Weights of a small multi-label image tagger: patch size [2, 2], 13.3 epochs.
Rows from block 4 of a small multi-label image tagger, named by matrix and row number. Rows with one number belong to one neuron. Each number is 200 + 30 x the weight over its row's rms, rounded and kept within 0 to 999. All counts start at 0.
After each neuron's rows are labels from the 100 images, of 14976, where the neuron reaches its largest size: "colour at peak" is the nearest of a few named colours to the mean colour under the peak. Only what is clearly more common there than usual is listed. The data: rendered landscapes of hills, water and sky. In brackets: how many of the 100, against the usual share in percent.
# gate: MLP gate (model.blocks.4.mlp.gate.weight, 336x128), inputs 64-127
# fc1: MLP up (model.blocks.4.mlp.fc1.weight, 336x128), inputs 64-127
# fc2: MLP down (model.blocks.4.mlp.fc2.weight, 128x336, transposed), outputs 64-127

gate.190,217,198,286,236,145,203,173,248,223,222,190,169,204,219,219,190,179,250,263,216,213,154,257,183,211,170,214,178,206,220,186,191,170,214,189,215,165,177,164,209,178,197,238,196,223,220,143,192,174,203,212,207,191,221,218,204,198,234,225,149,158,181,217,223
fc1.190,239,161,173,213,220,206,200,223,177,185,214,164,217,202,246,261,186,134,158,228,184,158,223,202,270,216,242,186,237,255,193,246,185,185,227,230,210,168,210,142,198,200,153,211,172,184,183,212,232,172,163,163,245,205,239,182,168,223,188,162,187,213,233,143
fc2.190,206,197,148,196,241,189,264,186,196,187,195,238,171,178,215,196,220,230,168,198,223,195,233,189,215,233,258,176,226,196,193,168,221,229,188,223,158,136,222,253,196,247,206,196,186,218,241,188,170,229,167,182,199,244,157,171,121,117,205,187,196,157,251,179
colour at peak: grey (53 vs 25.9)

gate.231,180,199,210,221,169,175,230,209,159,145,162,265,163,179,204,174,139,219,235,165,179,172,214,265,202,190,203,190,165,184,179,180,168,217,220,157,229,222,220,165,162,196,164,183,181,186,178,144,162,231,160,206,225,180,218,176,186,182,206,243,197,234,202,236
fc1.231,145,230,164,223,187,141,169,227,139,146,175,231,212,173,212,125,182,232,183,220,230,161,234,232,257,170,195,196,166,201,152,208,155,194,244,236,161,199,218,211,180,199,207,182,160,209,229,221,169,236,136,192,252,201,224,184,165,211,239,224,184,250,221,246
fc2.231,221,185,206,205,219,199,208,170,207,189,185,212,228,153,210,194,224,142,156,179,157,203,211,239,218,183,210,204,217,181,204,285,194,184,186,174,134,206,194,220,218,142,182,234,179,237,178,190,178,232,175,199,141,166,217,164,218,218,227,241,183,150,253,227
colour at peak: white (55 vs 3.7)

gate.45,124,217,170,217,165,242,192,175,206,147,190,172,181,231,207,178,196,196,228,187,265,237,202,157,177,185,220,198,184,155,227,210,220,171,195,253,159,199,201,175,177,233,179,189,247,201,186,177,209,227,225,175,177,212,194,214,221,160,200,185,228,223,210,234
fc1.45,165,206,190,194,178,234,191,187,201,163,178,194,199,252,208,212,190,237,226,172,213,185,263,188,172,217,231,207,254,219,220,233,203,233,174,216,197,169,213,173,172,171,181,221,256,188,187,225,211,229,221,167,185,224,173,213,195,199,139,180,215,248,212,225
fc2.45,219,252,186,174,232,147,226,192,178,201,205,237,215,207,204,167,203,215,202,215,165,250,244,162,199,137,208,189,175,170,192,220,250,204,225,268,237,239,180,162,179,177,176,207,213,167,235,224,198,209,230,198,192,216,225,152,165,194,205,168,190,174,187,199
colour at peak: orange (60 vs 6)

gate.198,173,266,234,184,162,208,139,280,185,192,197,220,172,210,223,183,182,139,143,170,142,187,244,126,198,214,156,231,157,175,213,214,183,184,200,175,217,213,218,294,178,206,213,169,214,181,138,182,215,241,167,195,199,196,179,226,172,209,217,243,184,228,229,155
fc1.198,241,229,197,246,221,199,142,235,197,224,251,194,191,228,205,211,202,267,187,193,175,232,208,180,231,223,145,238,211,179,246,241,194,170,172,190,216,234,248,187,220,213,204,197,211,211,227,208,142,180,141,238,213,183,186,190,185,252,260,192,204,211,217,123
fc2.198,262,201,165,205,185,176,228,206,178,212,207,231,183,226,178,165,242,255,179,199,187,245,201,145,200,177,209,205,213,209,226,248,150,205,147,196,224,191,221,177,192,239,214,172,244,215,180,234,179,167,218,209,160,188,201,219,200,232,156,155,226,224,277,142
colour at peak: pink (48 vs 8.7)

gate.32,246,199,229,125,224,125,184,235,220,246,182,171,181,133,201,249,182,243,177,212,203,185,214,187,182,172,211,215,188,194,197,160,200,221,244,262,181,171,180,206,181,187,188,210,191,237,179,160,180,221,169,262,181,193,164,260,172,177,186,175,207,167,185,252
fc1.32,175,221,170,208,200,198,226,166,221,174,251,216,130,226,214,100,168,217,219,186,191,220,155,195,224,212,186,159,201,224,253,218,188,204,152,141,195,215,217,193,195,193,218,161,237,151,206,172,222,139,213,153,220,208,242,158,178,126,205,212,135,195,227,199
fc2.32,178,174,179,178,147,217,209,169,185,271,210,150,181,168,170,282,239,192,236,254,194,167,195,238,221,177,230,151,195,201,171,218,190,166,215,218,239,166,199,218,175,179,214,191,183,127,205,229,251,220,220,247,143,236,209,206,187,233,201,232,235,214,220,236
colour at peak: black (58 vs 26.4)

gate.22,166,146,135,255,162,215,197,183,186,201,192,223,183,170,264,234,241,201,179,184,248,185,189,191,207,175,215,178,159,252,190,232,214,189,189,191,147,183,181,181,173,167,213,255,222,229,218,171,199,218,219,198,187,240,251,174,228,206,179,191,187,284,240,185
fc1.22,160,229,223,230,212,193,246,255,196,141,206,229,190,242,170,181,166,224,229,228,186,199,216,248,219,233,150,197,201,201,171,211,183,202,220,153,248,250,202,201,193,227,212,170,180,238,241,167,179,178,165,179,246,173,167,251,199,227,191,198,239,182,200,187
fc2.22,238,249,202,214,224,195,232,152,220,216,212,250,256,174,150,176,207,211,211,149,201,224,207,213,213,252,183,194,278,220,168,181,161,196,198,216,147,215,153,220,206,238,247,178,195,212,194,146,179,234,148,203,186,177,241,120,275,242,212,175,174,252,171,152
colour at peak: purple (36 vs 0.1)

gate.31,189,178,185,196,226,165,179,150,179,187,216,206,271,185,235,182,218,183,218,237,177,239,164,182,168,239,199,168,186,182,260,201,153,235,228,259,206,210,164,222,237,178,201,218,167,180,197,155,250,153,162,169,167,228,241,226,178,202,209,225,143,154,156,179
fc1.31,223,191,244,190,162,178,207,219,220,184,213,163,161,228,171,264,196,243,208,198,209,135,219,253,223,239,199,209,216,196,164,225,266,173,178,143,219,197,242,197,167,233,199,185,208,213,175,281,178,245,217,189,251,206,182,206,214,206,187,162,227,234,234,225
fc2.31,234,235,200,170,178,212,205,199,190,194,165,201,179,185,245,236,237,212,197,190,165,189,133,204,208,267,188,214,130,249,173,148,166,196,198,197,191,165,150,235,230,190,197,188,243,254,254,167,157,254,203,138,201,172,203,227,163,214,178,210,165,134,169,165
colour at peak: white (31 vs 3.7); cyan (30 vs 7)

gate.2,195,207,191,222,240,212,142,228,136,182,252,182,244,184,218,200,228,158,219,187,135,234,186,209,195,191,179,187,190,172,262,191,214,182,212,218,179,173,213,141,204,233,125,211,182,193,194,182,151,249,158,164,191,191,234,174,265,176,180,229,188,172,148,220
fc1.2,210,157,259,180,181,204,228,242,228,201,193,187,193,218,190,178,221,220,161,155,161,218,265,165,180,155,194,228,148,185,223,236,196,167,199,195,152,205,237,196,216,207,214,145,215,221,167,167,194,205,154,175,227,235,251,173,217,238,229,199,192,198,188,232
fc2.2,188,253,176,169,230,174,217,221,196,165,204,215,202,248,203,235,205,194,181,198,214,212,231,208,162,245,227,212,187,160,143,209,197,245,203,173,181,173,172,149,194,213,217,231,244,217,230,209,151,225,216,200,209,228,168,235,190,184,179,173,159,226,172,205
colour at peak: grey (55 vs 25.9)

gate.118,235,216,265,232,190,199,177,244,153,227,193,196,202,179,239,200,212,167,195,204,195,190,196,204,212,251,190,184,200,203,191,234,176,187,123,190,195,181,173,166,302,194,177,117,200,220,236,183,162,173,225,206,216,153,180,224,179,192,224,203,232,227,221,220
fc1.118,220,194,244,192,181,235,180,246,99,212,194,179,188,240,213,201,188,128,205,182,242,156,173,199,194,184,170,186,164,181,194,214,210,179,129,240,201,153,162,223,253,233,190,155,194,238,225,154,179,217,193,188,211,135,200,207,235,193,171,203,215,208,187,186
fc2.118,246,156,158,189,250,220,203,164,201,185,173,212,210,269,206,208,210,209,198,202,201,196,162,184,205,175,161,203,231,206,196,176,265,224,204,160,270,186,222,197,190,212,168,222,169,178,166,232,263,259,232,225,194,251,181,173,244,179,214,188,146,200,200,172
colour at peak: black (77 vs 26.4)

gate.55,224,229,217,202,204,165,147,162,167,197,201,223,178,169,236,188,148,225,194,207,244,168,223,150,203,171,219,159,169,161,197,208,181,191,187,231,205,191,210,255,242,199,183,174,186,207,212,221,186,231,211,192,213,203,207,233,182,258,163,260,172,241,112,242
fc1.55,202,161,208,181,222,213,201,245,177,184,232,186,172,173,199,179,179,221,170,201,221,188,212,228,207,181,210,198,192,222,246,245,151,188,197,227,248,190,197,215,166,189,198,177,202,184,123,182,222,229,205,191,272,257,154,184,186,175,206,205,173,216,199,154
fc2.55,141,224,187,181,207,206,141,170,150,222,176,249,226,199,197,225,247,212,135,217,202,236,188,190,192,226,221,227,203,152,156,174,206,225,214,234,178,211,239,231,182,201,157,162,216,246,198,189,177,205,166,188,232,184,238,189,164,150,197,205,184,209,245,222
colour at peak: pink (69 vs 8.7)

gate.188,198,157,215,198,240,187,262,144,199,214,192,206,200,204,248,176,228,223,185,197,182,205,160,184,199,172,214,249,182,155,207,195,99,231,213,211,167,199,186,189,250,155,224,215,196,187,216,201,240,218,197,206,199,227,209,259,203,210,226,192,185,177,216,157
fc1.188,207,195,215,194,202,192,231,197,214,235,254,171,223,206,182,140,239,269,198,209,226,224,168,202,183,169,175,271,221,167,256,268,193,227,206,156,234,202,173,156,178,194,207,205,209,214,185,217,161,247,193,215,214,170,222,236,246,175,178,181,157,176,186,177
fc2.188,199,165,208,164,184,177,268,192,171,185,145,214,173,173,177,223,185,188,200,263,184,189,218,209,158,247,243,207,181,226,212,162,243,241,240,186,183,172,155,205,143,179,173,189,213,230,185,236,222,253,178,181,193,218,207,183,215,214,185,197,224,215,205,223
colour at peak: cyan (49 vs 7)

gate.90,224,194,274,231,155,228,209,212,209,236,171,208,220,185,206,207,174,203,207,196,207,206,164,199,209,184,250,230,237,182,191,193,184,199,248,239,242,247,193,203,202,197,186,167,222,179,211,215,180,176,206,149,163,162,193,205,231,235,225,178,256,178,202,253
fc1.90,244,171,209,127,209,226,225,170,248,205,189,210,234,226,163,174,196,222,191,148,196,176,215,138,176,222,229,183,209,207,173,177,242,196,159,225,190,226,185,218,200,178,197,275,191,210,196,220,221,233,172,188,174,180,207,227,222,166,202,176,248,210,185,200
fc2.90,225,230,166,166,147,210,170,201,208,170,181,174,216,185,185,191,145,204,197,212,180,197,212,205,145,191,179,167,219,173,143,187,172,149,202,198,242,220,167,270,247,187,213,201,170,195,219,167,207,154,155,241,173,219,200,171,260,196,162,141,260,220,231,204
colour at peak: grey (56 vs 25.9)

gate.316,198,201,245,208,207,273,224,188,227,162,190,184,154,194,148,160,180,236,218,207,234,260,212,214,201,192,196,172,214,202,217,222,220,180,216,250,148,165,231,221,187,242,169,198,153,151,204,133,200,154,181,248,227,264,202,165,197,210,250,216,163,211,196,161
fc1.316,112,220,184,186,195,207,248,183,158,215,210,195,222,196,144,159,222,222,210,200,166,226,248,179,200,214,214,205,193,232,186,200,249,191,225,226,170,270,187,228,194,269,172,231,181,244,219,205,220,206,219,164,230,183,234,217,208,157,174,199,181,224,205,265
fc2.316,204,214,162,191,180,229,197,185,217,168,210,196,153,199,177,174,233,228,175,209,228,160,162,196,149,234,237,177,210,196,180,142,148,166,211,196,190,242,187,209,180,188,249,271,209,174,182,201,207,173,258,159,195,143,207,196,169,163,175,214,177,223,164,194
colour at peak: brown (36 vs 16.9)

gate.67,213,225,241,270,203,195,245,205,240,224,205,199,219,192,223,169,227,171,144,237,195,233,184,188,176,165,189,196,256,152,170,160,187,203,172,154,201,177,173,257,212,208,210,256,166,222,227,160,173,186,208,204,205,214,183,219,178,154,259,180,185,217,156,198
fc1.67,205,200,192,295,213,224,214,156,240,236,235,243,218,198,222,146,204,161,212,242,179,223,198,192,190,168,174,197,239,176,177,201,167,227,187,161,168,176,217,273,188,204,208,249,170,205,239,185,151,166,189,174,170,185,163,185,186,198,250,171,165,204,149,182
fc2.67,195,141,174,204,134,225,212,232,219,208,194,229,201,231,163,260,184,231,197,171,326,248,186,241,190,203,236,213,172,221,190,226,235,199,220,180,183,167,201,205,226,197,170,157,187,185,203,175,179,201,211,160,234,221,216,219,186,193,189,214,226,197,185,240
colour at peak: cyan (56 vs 7)

gate.85,157,190,206,138,216,163,185,132,205,201,219,236,184,197,215,198,177,180,215,152,212,221,199,209,203,184,190,147,255,198,171,222,205,215,222,156,190,163,177,205,294,173,237,207,190,197,212,189,176,212,174,141,223,223,219,233,164,211,190,125,194,192,146,179
fc1.85,182,196,220,210,219,128,213,199,186,241,235,237,241,155,201,198,199,203,212,190,208,220,218,176,190,190,211,186,261,192,166,222,227,194,239,192,226,199,184,195,193,223,173,172,148,198,218,207,233,197,215,214,217,200,235,237,195,246,226,177,228,192,179,185
fc2.85,220,204,213,219,144,238,222,235,256,147,223,207,190,193,230,241,261,164,179,223,186,233,157,231,237,194,195,208,221,251,183,215,184,218,168,195,215,214,188,161,181,170,200,186,197,207,241,205,198,195,200,139,147,212,209,206,183,219,194,236,219,198,210,179
colour at peak: grey (82 vs 25.9)

gate.223,177,195,210,192,177,148,195,204,227,232,191,182,173,236,220,205,234,159,184,206,233,178,163,235,197,195,229,218,200,230,178,239,162,152,172,208,216,115,149,204,174,133,184,127,211,194,171,210,230,180,237,223,177,211,195,207,217,193,181,188,167,260,189,210
fc1.223,227,233,226,185,172,149,213,214,206,187,222,217,221,213,227,188,230,211,242,233,164,206,176,230,112,195,212,212,205,171,222,181,219,238,172,191,212,212,186,225,207,224,232,199,269,254,253,246,188,237,159,192,206,209,280,220,164,223,194,210,180,194,161,188
fc2.223,234,125,270,218,204,200,194,218,177,175,189,208,193,183,156,186,155,225,253,201,176,175,239,187,256,219,220,225,185,101,182,218,199,253,203,215,157,213,183,221,159,198,200,225,159,211,220,191,176,251,154,257,170,210,185,204,151,234,182,193,211,223,209,189
colour at peak: white (39 vs 3.7)

gate.203,188,204,134,222,212,192,246,165,189,178,172,168,184,202,205,195,185,214,232,176,254,168,191,239,235,233,253,207,191,167,187,256,203,166,182,204,249,170,216,210,205,242,207,159,221,188,216,210,210,257,233,199,210,218,218,216,184,187,232,186,222,202,173,193
fc1.203,221,246,225,211,184,217,247,179,232,185,214,260,196,221,200,198,195,197,159,173,194,165,194,204,191,156,235,215,233,186,195,246,234,209,162,165,197,181,204,151,215,176,211,230,217,213,180,200,211,272,219,192,183,188,226,244,179,218,203,197,227,217,188,236
fc2.203,156,152,239,245,181,260,210,262,221,202,234,213,227,170,231,184,147,222,208,190,211,162,137,214,181,210,168,209,159,198,163,232,203,191,173,189,136,148,216,194,210,227,131,141,211,200,214,192,165,188,236,241,183,176,185,183,230,184,191,209,178,190,227,194
colour at peak: pink (25 vs 8.7)

gate.275,156,208,230,177,177,200,237,200,223,249,152,168,243,210,181,209,153,189,214,131,269,174,211,206,148,202,208,246,204,257,204,190,171,237,171,205,190,201,203,214,182,170,165,212,191,198,206,238,190,253,260,176,228,268,171,212,246,206,183,165,187,223,181,147
fc1.275,154,216,183,186,184,212,217,177,195,185,186,215,191,152,179,165,225,202,193,222,203,194,220,256,174,229,224,217,210,186,177,204,239,272,197,186,194,236,156,180,195,142,158,198,162,162,173,192,234,241,179,178,218,191,226,203,206,218,182,159,219,149,202,211
fc2.275,228,263,197,178,201,206,196,184,211,205,211,194,244,204,210,240,216,220,169,171,189,169,223,200,229,208,220,187,203,226,220,154,204,154,207,228,210,183,174,211,187,212,158,200,246,195,239,146,203,150,244,166,171,197,238,128,177,189,209,192,178,169,232,233
colour at peak: grey (53 vs 25.9)

gate.4,225,234,199,197,164,183,229,232,177,143,184,239,166,240,173,155,212,245,211,163,260,159,251,237,244,149,215,223,153,149,161,219,233,246,201,206,163,240,196,191,251,229,199,197,194,201,207,212,210,199,225,204,231,231,199,279,188,206,157,194,187,151,202,220
fc1.4,180,158,233,203,234,182,191,144,189,163,203,196,185,146,181,212,247,218,182,255,180,200,223,214,203,282,178,207,229,216,231,189,140,177,217,173,192,219,215,195,213,162,221,189,204,180,237,233,195,174,195,253,188,188,204,191,182,182,225,183,247,218,185,217
fc2.4,196,233,198,247,176,236,225,238,134,177,191,208,151,180,183,156,195,239,235,177,198,219,198,102,186,169,233,191,171,161,196,202,194,210,229,177,179,233,254,188,193,200,228,226,201,182,164,214,198,186,232,224,220,175,213,247,212,202,204,184,191,170,224,222
colour at peak: pink (53 vs 8.7)

gate.102,206,203,233,224,175,191,211,214,220,190,227,207,221,195,174,215,177,212,210,217,150,173,217,173,256,173,164,270,202,212,243,240,197,188,223,192,202,205,192,165,214,234,220,222,225,235,213,267,218,202,213,210,215,192,252,164,197,239,217,201,136,155,97,193
fc1.102,214,195,201,198,219,229,201,159,156,215,130,218,200,209,237,147,248,212,188,219,223,199,181,207,154,187,234,148,178,213,188,203,234,176,160,226,179,236,219,247,170,186,188,209,161,154,187,101,192,193,187,186,182,219,173,207,225,166,219,202,233,215,271,173
fc2.102,136,134,179,196,177,168,206,210,230,228,183,200,245,203,186,164,210,145,154,217,132,177,186,188,206,201,207,197,155,167,154,210,185,215,229,191,180,182,165,189,199,180,194,228,187,244,193,202,202,191,188,198,172,244,187,202,240,208,241,204,192,273,158,249
colour at peak: orange (29 vs 6)

gate.53,210,186,293,255,149,181,193,214,158,175,212,196,155,206,206,147,198,224,221,230,185,199,194,183,218,196,203,216,195,189,217,234,131,225,194,201,241,189,216,196,184,246,165,204,230,186,163,226,260,220,209,157,196,219,217,210,228,218,153,148,196,187,150,126
fc1.53,230,161,235,242,133,224,174,151,157,194,248,202,187,224,263,181,241,198,221,212,195,192,236,230,235,176,177,206,177,205,150,206,123,175,192,203,241,161,201,224,244,198,215,187,219,152,229,256,258,217,175,179,228,199,199,196,226,231,150,191,218,209,210,180
fc2.53,209,224,219,165,226,186,158,225,174,245,194,249,205,227,246,200,190,205,200,222,206,182,220,164,180,180,201,163,169,222,151,243,202,185,166,192,236,252,160,194,169,172,220,210,188,175,185,213,253,278,172,185,223,207,161,202,207,179,218,247,249,220,249,182
colour at peak: pink (59 vs 8.7)

gate.310,156,189,220,197,156,166,276,206,162,217,187,203,218,199,208,182,182,156,189,205,193,239,169,137,161,175,217,192,221,229,176,263,205,187,260,225,241,221,217,189,207,189,225,209,194,196,192,199,171,201,166,149,238,151,184,191,173,290,196,207,165,186,200,190
fc1.310,247,200,152,188,262,265,166,208,247,181,198,260,183,201,198,189,186,210,228,222,190,167,215,250,214,232,190,246,177,169,218,138,230,202,151,161,177,205,208,205,198,215,203,248,201,192,182,205,219,214,257,233,210,229,184,207,207,126,232,191,204,210,208,214
fc2.310,201,210,126,202,208,245,210,200,187,169,184,197,195,183,213,170,206,174,264,183,217,195,204,204,184,214,229,228,128,226,232,235,215,204,176,167,245,152,264,134,203,171,245,202,222,234,177,181,188,172,192,240,213,175,256,191,233,200,187,206,184,221,208,196
colour at peak: white (43 vs 3.7)

gate.43,199,189,191,186,215,222,155,192,222,238,193,161,246,169,204,198,197,182,153,173,164,146,212,210,194,215,175,204,146,227,205,263,199,224,223,267,119,151,177,197,215,150,184,228,215,133,158,222,202,152,182,203,214,155,208,235,204,137,186,189,222,201,171,196
fc1.43,168,180,211,196,211,267,181,221,165,204,201,213,197,224,233,134,133,226,184,170,194,182,226,205,217,178,168,180,178,232,173,256,187,196,199,214,175,186,209,254,190,192,158,214,167,170,211,195,187,159,179,188,170,195,206,240,173,117,198,187,250,168,214,159
fc2.43,206,183,220,171,219,203,187,212,161,216,113,162,160,249,208,215,189,214,219,204,179,161,173,227,213,174,227,229,202,207,233,164,200,171,169,210,206,229,210,242,195,173,216,169,176,170,177,108,190,219,181,155,225,203,211,184,157,201,288,217,200,223,234,174
colour at peak: green (25 vs 3.2)

gate.234,203,232,230,219,185,207,201,155,196,221,224,169,164,132,218,219,177,213,189,143,239,153,172,208,193,247,214,180,213,214,202,179,148,202,217,239,208,196,194,155,190,168,141,194,180,157,188,222,197,279,189,241,156,179,256,210,230,215,213,202,221,147,195,238
fc1.234,218,155,169,156,199,199,172,216,204,181,193,185,256,238,187,180,234,209,215,209,175,222,210,206,199,154,197,161,176,182,219,195,239,184,177,171,173,205,246,225,224,246,291,203,221,240,201,188,213,147,228,197,264,224,230,152,191,169,179,169,184,235,213,166
fc2.234,204,185,166,211,168,157,201,194,160,122,201,185,239,256,239,183,236,253,225,258,245,140,166,217,211,177,198,186,169,215,164,178,182,189,194,152,177,233,214,179,178,246,186,135,193,259,171,218,217,213,163,222,203,171,234,213,176,185,197,218,189,209,185,175
colour at peak: brown (48 vs 16.9)

gate.237,197,205,234,206,270,233,190,204,211,213,173,224,191,185,235,179,186,227,225,200,223,218,236,186,218,205,210,195,211,241,249,212,214,200,174,229,218,195,180,193,174,225,169,206,145,223,246,177,174,227,191,233,224,172,247,187,217,282,248,179,195,159,198,190
fc1.237,205,211,175,183,194,181,236,247,221,197,224,189,229,183,187,196,230,164,205,227,164,199,165,230,201,199,219,182,157,155,171,183,175,198,267,185,156,235,214,173,198,170,269,208,241,230,202,238,207,190,193,251,163,210,208,214,190,177,192,180,198,252,189,171
fc2.237,212,186,174,213,205,165,225,220,220,166,180,188,187,180,164,170,201,262,196,184,205,190,162,200,161,179,232,178,222,126,198,210,218,236,180,197,249,193,263,226,227,206,180,184,216,188,232,226,200,241,165,206,171,170,223,178,187,186,260,217,207,198,246,169
colour at peak: pink (68 vs 8.7)

gate.153,190,187,173,281,263,181,209,229,193,112,215,202,228,252,251,175,217,168,198,175,217,211,221,153,217,231,214,225,216,185,175,120,170,224,167,227,220,244,217,180,194,175,202,200,175,218,189,173,172,185,170,223,242,230,279,247,216,193,196,115,208,208,211,226
fc1.153,233,176,139,255,253,241,179,234,203,231,209,214,199,196,162,197,159,170,176,193,177,213,227,170,248,219,209,159,203,242,173,187,196,228,166,167,239,219,236,211,230,188,226,228,165,167,243,226,171,205,212,206,177,183,227,193,206,249,236,189,195,222,221,175
fc2.153,185,202,220,239,230,210,221,173,185,199,205,214,139,227,229,202,195,178,186,195,194,229,205,228,229,168,191,201,260,213,196,263,286,124,178,235,160,255,227,216,188,255,180,247,170,195,206,172,192,206,192,188,212,193,205,156,145,253,217,190,176,208,190,202
colour at peak: brown (39 vs 16.9); orange (28 vs 6)

gate.140,188,197,131,224,159,176,196,207,215,201,189,238,249,177,157,187,170,222,192,149,195,219,215,207,158,220,197,206,219,177,256,199,223,132,171,233,165,175,187,228,212,180,215,206,218,210,179,193,190,201,234,192,222,271,206,216,209,171,208,238,131,198,178,201
fc1.140,212,249,208,192,199,223,214,179,254,170,238,206,175,165,243,224,217,231,216,226,153,189,185,162,216,167,194,147,169,180,168,206,188,214,214,154,213,186,209,168,196,179,216,209,212,183,211,187,201,219,132,206,167,206,150,183,176,224,181,190,275,232,199,152
fc2.140,212,193,205,200,236,212,205,232,236,164,180,116,179,194,264,163,201,235,216,188,177,166,179,193,154,148,213,194,187,175,169,231,208,169,219,141,207,164,218,209,217,219,213,172,148,251,220,206,217,209,171,162,124,235,158,201,135,191,213,167,200,181,200,132
colour at peak: pink (41 vs 8.7)

gate.46,187,171,186,186,221,133,184,188,188,185,221,230,222,182,213,243,182,306,163,215,203,204,193,223,170,163,224,226,175,178,214,169,218,201,225,123,145,199,237,234,233,160,240,201,177,206,179,165,162,192,165,213,189,248,209,189,224,223,193,130,256,199,201,218
fc1.46,207,227,169,190,195,195,229,160,188,222,151,204,150,224,183,207,193,141,235,203,199,193,230,186,199,219,198,229,177,223,242,187,164,179,156,233,221,200,178,204,181,240,157,243,203,233,237,244,147,206,148,168,238,163,214,175,221,225,216,231,146,189,191,165
fc2.46,168,208,168,194,172,174,238,250,181,213,221,178,195,205,199,201,242,214,199,201,196,201,213,244,202,207,218,170,207,199,207,164,158,192,230,172,246,151,155,213,208,185,194,220,211,222,176,197,160,181,256,172,186,162,212,257,232,227,228,186,235,245,107,210
colour at peak: brown (50 vs 16.9)

gate.247,217,272,186,200,164,201,171,150,174,169,156,210,204,190,206,207,198,185,231,157,210,195,182,191,235,198,186,230,207,147,182,169,199,188,257,210,203,197,180,162,233,209,234,213,250,209,264,251,163,209,210,212,207,204,184,219,162,225,210,227,187,266,201,191
fc1.247,186,176,211,224,214,217,179,190,206,235,255,193,225,180,192,213,233,191,220,245,167,210,165,188,190,178,259,159,137,219,198,205,201,210,178,175,201,217,223,227,157,187,215,229,202,236,160,158,203,195,145,179,156,195,158,170,187,174,213,195,217,169,260,203
fc2.247,160,232,197,171,234,215,190,186,186,208,151,201,205,202,220,262,196,223,182,186,243,172,191,230,206,236,143,228,250,183,189,192,192,181,185,235,220,216,259,215,188,208,203,227,177,208,196,172,193,171,216,225,206,189,149,194,144,160,153,243,213,217,227,160
colour at peak: grey (91 vs 25.9)